A small self-supervised audio encoder (BEST-RQ), trained from scratch.
Model: 29.3M parameters, activation gelu, layers 12.
Rows from block 2 of a small self-supervised audio encoder (BEST-RQ), named by matrix and row number. Rows with one number belong to one neuron. Each number is 500 + 50 x the weight over its row's rms, rounded and kept within 0 to 999. All counts start at 0. Numbers have three digits each. After the name is the row's rms in percent of the matrix's.
After each neuron's rows are labels from the 100 clips, of 14976, where the neuron reaches its highest value: "responds to" is what is common among them. Only what is clearly more common there than usual is listed. The data: struck, bounced, scraped and rolled objects made by modal synthesis.
# fc1: MLP up (model.blocks.2.mlp.fc1.weight, 2304x384), inputs 256-383
# fc2: MLP down (model.blocks.2.mlp.fc2.weight, 384x2304, transposed), outputs 256-383

fc1.517 077:466549531530594498408442472334423394533554518544522544562464549529569494471550529475449543568530461440538497469543503544550481565406423520513494531509487484464500520560465465501486481496539511503482595494445389440543491532452527643490554421449541517464409567549448476510472483474455479522474569513520509534463438440374472385503516488469465492541416498446535502400608555602472532501555
fc2.517 074:463460584520560487462529457447506376473558522578523553562500598533610483464488506550493519580479475449503438478494502557547523617486408483496490480515475444514508442542512434504537515500538502535518617482462496441550559456449567638494581456505502504440428514568537523522578560532494428561462609521503477552408527442463555459530485463554428491566501560451482575478594520545439562511514
responds to: one hit

fc1.98 100:475575528542539514481432526473547551583472517357485518495411468533436484487581537517558513476356592513498544483536368559526575422572577504442427436467564518509525513572428377486410521593497413508490542565511522526475461377480482536548494462448458455444546505472522464559514390537557466497458480447550419439514558495527484532486401542451542478493452449573548588485464465495526491534554
fc2.98 101:562443459460527437444508430558557459458587399480498591506411491549559518495592486500449529535484433568586518588442519421559522415481507543484439410524520552464570566481519489521422501546487491461563543432547475606564543542499462509479447476478463601442521514468542493463559498424547508551518398472436553445481611482587443572463366578413525570530537439460449514463527503566504518552462
responds to: one hit; thin (high-pass)

fc1.518 203:491579522514528499424533517532468436497401490511446443571481536475489474475508530419477507467599455492572457480510395513514453511465419522478521506500423561494492523523414425443501517549474513471517569497547469520546494497413446508452393538478481555427487468469522448546483507583452487536491432485442444443551465478523524504556531549515479487499542410469497458541561478525505507410555
fc2.518 188:553451521584429521516493533458452496477513494472455640527557497418561514463525548496468465489491507453611418506501511585467553477497382448396515443510534441476534527499467520505456488444466448454550471443498464581485520436421579479463594418507558476506452485410444446435442555521513540413532510504522548495513453478523540541485500433503432589477513526547501517483539486547454521633466
responds to: repeated hits; plastic-like damping

fc1.402 100:620491539501516454507507474555496510474425411497505461477495491614497451506563447576480498490448441499487446511461451506461639434427495478464497483508452439519473429431592443553509446479516574499478457609473619466511432517473564491471417470445511412603477509515532511434538490422498487537562506483496457531556487492483523526462479490478438424416489443451538474545560527466516586501505
fc2.402 103:474492484541545465523577428552487557473444480461512463532536483517491466521575454466474445525471520469514441491453481505467563450558487487476521488489454493558481521464477465640549445375539552470590515514537444537552436515462524448556441406438525532520547511499567507457513509367541595489524429440445485438522509384521491469448476429459497506490467429453454586460534525511482536466460
responds to: rolling; muffled (low-pass)

fc1.604 052:478436471454487491506505425444540477506439495498491506484645562507527441529561486474526509487576538452465511442555463496551485429464437514523546457394384504479472492467515453468563474444505451505479455537510428511529461499382543565512429514518491561642500420435501498499576484459472380538458505503473448505441437472474512517488462561383537465503436545522493530534447538526429533574490
fc2.604 057:478560459470557515463457399479511471559456539532441576477486523464448358511502488505517489582536574516495561533537530588471477459504460483422541537452585489533429513492487485493512468447620511490446383568520490581547480535505422583480436447479459507516564471618495492498575455539490536518464527494495500546418508478559454532513612539413397485412532564487457521460420538453536477522552
responds to: hard striker; small

fc1.601 064:461520557575412530497478504470423481523584605488428499481511520340502472525453463513515433516479488520506543460406499567516568500485552440547580577526518477440543524477460529508539558462534515511520539488480503557486514516470538572377483476526546402557490503445472475512443510547527482453535559468519466465458581414394549474417416573551512470488440517584422534467507496423542434461549
fc2.601 062:405486520524414551504518453413496502479550659417489526605468511406425503531562552557493566437463487439549436406510561492429464590516569551530504585513546509564529601437431470368491514453461511492499489556493560479468491477442479574453523473502518516484530566461459476494467494548592580413560537450528500496465502372496540448442498523532498440468502542419483457518621504485469427495438
responds to: clipping; text has "clipped"

fc1.4 098:558589442471462490512458558579533486581537553436505356497481419510447496451446527455511378467527515468497485463537515569495506511558555495570407614479527470477470585456526644463441581479569603477468519491513479489555541440470499451513520481514529557441565496439478598529465484434440480483514459542545412528555464555519530507471522503471530455535579602472425515518423510527468533575462
fc2.4 097:589534465487555540617452533547578472450519531626506449477480472506481479475484531487545498461531489565491509549511554465602518551487458516521415484478502534472319568397474572485505557423547597539539521452500499529573488431540493461456442484531626531528523454494553539640523483430516529414582560558556468579550455610531532509450485501466519470529560583527506506355535513430384557485420
responds to: rolling; small

fc1.267 103:492456523532478517529486512525532484488524500438511589533514567485604465491474458498414574567469416421523598560493530538474480550545559454421508488482405461479527481443416521421619538534452441554471451502510468461527440461504477507401554422542491420472417535445468516523522537535471507488456508534461440494539388528516510535429510447477513476532523499434538447423568604437454520505598
fc2.267 103:519376488498467530583482483538509510524415454431456451585453464488577556481435444525480461552517403478502588458599531578386557493453473532409456552486479428499523431453488538445497582435488491535469534525578530567519494475602501505475513448495488415520516539444468545459510477512479525547528493471539497522527520566461475511421567521465489438535517555455559461439494518421585422553483
responds to: rolling; scraping

fc1.120 120:436474480420575473519468501481502429588481561465459458548490503597460435516489494414507513563421479466538452483490425485474459443459491488490486403554503478524505503543585488449529430506494463553506543442434462465523465428482468429415439408464562468539431480487533540516513588469468454489455496461445556400474488493391562495590538457500575481404483495522519497525573540566542553382366
fc2.120 129:635472526473506462461486406604498455465478495479573456541482459523552548466494497523552525545579414554489551534435465517543501538558507468473484480487570498546587502554477519463475513380476569418578511389475496564534471500635554548557549436481491451515506558415460459476553480362489411460520505525528515562566487566642523513542472507481545480436501508412444484523555437528551542437484
responds to: one hit; muffled (low-pass)

fc1.286 114:476433490490528497504541517517475465526494482489529528529471429547405504517472500553615458444494547429577425434460506549501487538522456441515522473504555595453472500511553513493579499489512481578498495454619622495513468575610436493510420403488547429410402637492517440455474438523509440462537518442473588541499522476410520487544482501517513592459465469466457485600437567482546520498569
fc2.286 120:527466560504449457574502536521488379583587457512545512552466493514461486515447481584497436480402485408597491543468552537418538478513485457544486486508635620466555523461489530572515462445517445426589539475539622530451485515537520484548490462533535524397457559516441549451484566525513517578486497502493497511474496513376448438443476546513518477581446610527473514543507588356503508581505
responds to: clipping; text has "clipped"; repeated hits

fc1.295 105:555520484464599491501521493576525494529452458529483457482557486466451412512440501612444546563529456423544456566541517545379432498441441451460440514462473498571416560437467459507444575458642497504547525455448575490530548558582551408493513528509517488500491427405431500496369450543526515543479477472395501478553552465579401516501442504535560496551569490559529423539435457412480527472544
fc2.295 099:548436500488548470529470480449504461519448418551450603477467482436531439531553465436562566482555628574549517494438499525540432503527458634514424570473541534510492556456381400493507450528479521448503501476522515505536562471421414505570585414517587480553631456565496503466610433456499477481477469523448508548524450511560476604502466544505465464512547375521506482495515507503505492465524
responds to: rolling; text has "noise"; clipping; text has "clipped"

fc1.71 099:474510534565489534537511485460474404572473508658378420501450479447463582482539535483558426521483457484597465470474462467477428470483500449419520457513499456419440487502476460436528430533552543531594458431495566493351515505476499461452495401452469486485444442538464484454469487618400457470389426534497505544586437523495459535504602456499501451566579472499495470490479517526624478496486
fc2.71 099:491485561573487451507556448504453474582507489568424481437493437533430572437549518487549450465503458456561514569474535379515495542533466476446444563563435532491457450525510603518469361487519506485521467406536548485486507487396506443514475436455494491521417477619515502551506478564449547454490537500557445523584508436476491476536553540502497535582575501509529511389604515513593437422524
responds to: repeated hits; rumble

fc1.128 094:421555609481574476459500522481562584590510428554475470557557538498598537473559432472461411499538500420488504464558482488478469517487543434467485542421465479560531444480474517525522413481537599430461488484504471489487546543403431552503477432507498461493426464502482522459400431495578499572498552535523504439456469482548429479492488526407461511481521474467398506470528434461455456561479
fc2.128 091:496598631498604462434476510527486656496578487558496456524486489462565540463552408514422446462510487466477485582505493455493517515467454512468451470519471532470382425480549508475485432434535508512490491536421533404511535465404448514478515396508432447512463397445438478452510528584501501553492580560612477443539499519545478526562431545488510493590454482554521511466520521385551373560352
responds to: hard striker; action: rolling; clipping; text has "clipped"

fc1.316 042:401625463474430496470565447448545550560462540522515452523435487544575491491368439525437512481454571513474516515519614486464545389516464484509552574490433509525455489507399392549425529583596420517413501501466582509477500555414463454482539539473484483505515512442454432478492377608560480478470478480470454486437580541530431463479447468510483500454525429481521563478463556476502387545429
fc2.316 042:434576461500529445546492538499560461560530449500467539510473452463602490449516438537501568547520484498496420514464554574534454487457546520499503523548405542521513454562439607520549457425354405481419518504516533492419530581612405526574569526526488521557464544509516507515469499576488524541510556444532473380551445498512485493475529503494389528456557452583592421526551504485510496498510
responds to: clipping; text has "clipped"

fc1.685 067:492538447550560454483515507573480508505465543538486432511486467458481511484517483532402564430522425479559444491487482509479520495521493516424538618439519498483514475592602480508559522435547493490483511535448465443435450413538475427439407463485411419503444496536463513419478468524471509555534490448475461542485517516470434570500510501504523501428529561369532517478507526488424555511475
fc2.685 067:403533494534467486466547414466518472469450581455447476505617530413563453502482528467508540510443449459466584434548495438442435537555460523547488509521478506616558543515585477509562507414435439441486479419622467426523464497509515476478530480617495531417534569458506521432426460506523494507509520415520491524555502466502537533563489405439604491461484635512503471417483386501495515513510
responds to: rolling

fc1.223 096:486479490544467555567435513501465555567516467517504409538561423383483534495513504559459505424428453478527559558511534445474390530585479518522517444483559496425549580588565489514534442529459486489437481422475534428380463457503560521411463491463501433518487533498539496459499543501412519513476518518442429539540525476593486496506499476556434512551527458445432581474429547473545517415431
fc2.223 087:603492504579467515496460553434507594464527541536482459528574489442494533546418517566387389495503505424563499493577530437495414533537501405463480503420501454482461532526558526477471534420447374497356530523559477368477512464479483499458473446523468487500493436459503483542431478464395451463490491481532584453541556463588455472510534499489481515533565381526447566459557444490534533522546
responds to: repeated hits

fc1.763 138:579523518481523449542457443432409441466542471563548472551438490495581531505624457549444451439489452420461409568546533508437520527536537438526570515474454437513560484449464461535512537454546576507545490527509583444567524475478363453440569421482465543573510687491422499477411558536461485472435513501508508516451539505517522426472431515530532491491577548430485450558541544551527467442500
fc2.763 134:584510464515486432495498410515466408461558480576484504563550504541403524533466533471489492527386449529393505482490448624411457472500482511498441555466496563535622507501542507542472530432590449465488483506547422518433577544462488427434502538456467480510456497456444465424476511537477454482477424481486527550417493564596472467453469491385577480630536490510541409423503492590436466454514
responds to: rolling; scraping; rumble; pink noise

fc1.273 091:533553493545401434550512608495534563610483434537461473502490407562479486544420481537481411513502502479523446463502487502452483475606411469405491598547518482532485447453542455472385588478554499495539550573488545484530458489464550512448481485461440514583510539576572439534505422548490521513461477535564431537538422600538533560481481473460460394493494477505455560509522466501511439461514
fc2.273 087:545589518496526456484491528465552504513595512531522493555491522479516457494496490568508405435517540497417460599516477476515488444441532431486516609496466411530448402379497526459492520483465515455509464594437517529433557477460455575450491471404505449560546586547599445586565453491503516482353459452482499510517462560465519538490521505476508442518503420489505450452522422533529524442580
responds to: one hit

fc1.176 112:633501496683476514458517556412468582578488508409436528444441521571463468478520496559546480545457484463469430554559603512500513440564449523491544577514390539459537577435507450399465513479527513603522516475455476502564491560521510500531552506506526481478470410484519409508575557534460516554524536485446551516558448501512480468585496456492479443461542507550383554496459566558476430492487
fc2.176 121:436478606503653506496558533408476493446448490480524454526438488522500556516558610541545503521522525509489472517430553470509573472561591517507482589530561561622465497481509492445591450481469467546469542533488547505520472485608553520529586508462521524431572462532458550504541486481488518480446489407472543585507498561542560457559444587515556546480468473502512523520520428487465570507401
responds to: one hit; thin (high-pass)

fc1.438 078:494507502441520544525465460478603457525517489447417407438472581525464467480570497554540555523503523548489503497533451519440585456494500522546519568462626506494521482494524467498500439528550542576518490469413493450500472600544490517475522493514524493601565490531542433495643610495470525561472572573494488403532432525544535477514470480519561567507464461540393496551412563455484452518501
fc2.438 068:501484483530569510482410527484550419444563554486462531407520522533473457478454489507545517583499550547501493514564486515439530488511490485543569576490558484537447472498572564561503535403574501461501523427440524548419445503460403530473537448486524596502548500587461496426573580415431543463526524523537506448441510494534562466569435489482506510534505493465502475552332489502456541533496
responds to: rolling; quiet level

fc1.666 114:446446489546464491533506573428466670507482466449536502522462491581440520534453552468457480469485459414543495540440611488512371575476448432531452527508480589541563511536508563592503445559457491594507525542479524492499550507518515540500508484526542428477537534485579457578397523505502595507452526456397517528437466419525513531419587486472586573515527474520462538484474534505476557508505
fc2.666 108:511489539505447474445603503564488562542446396444552529425518573548495511460442515470536439485408580471496492471542540459504514456491393426491457601514579490496533428449552533562510513608430460484492525491406440585510470537452465594574584476546516532507514577444590588475518533486502585545441495603505474518523391577487584521525583557444492468465540475510431426469478490481497521540449
responds to: one hit; reverberation; text has "reverberant"

fc1.542 081:488530592563531453450542571509537517481447467473505414486517518545475505475329502436398542553575518468529577490507522528524562453526446392498424523426531528495459523430475467479410505538495484526534549483525603495621538482424488524512435606462530492536554490482448507552506470524470408527472546425464561494444509621508460522550482471532520574486425513510465629512479521508460480565545
fc2.542 074:504518558542511447499521524590506504552541519521569439496539467626471549497365469511477515440494471467559470528485507532546508437521408509466454517548492616469524520469480374464474466592485418498560523554511514543551486456461452552448531574541496482485569475504508553504543488516573380558495508478535480557457471550509495563487509525544466586465514525530476645482438511494507428470478
responds to: hard striker; small; scraping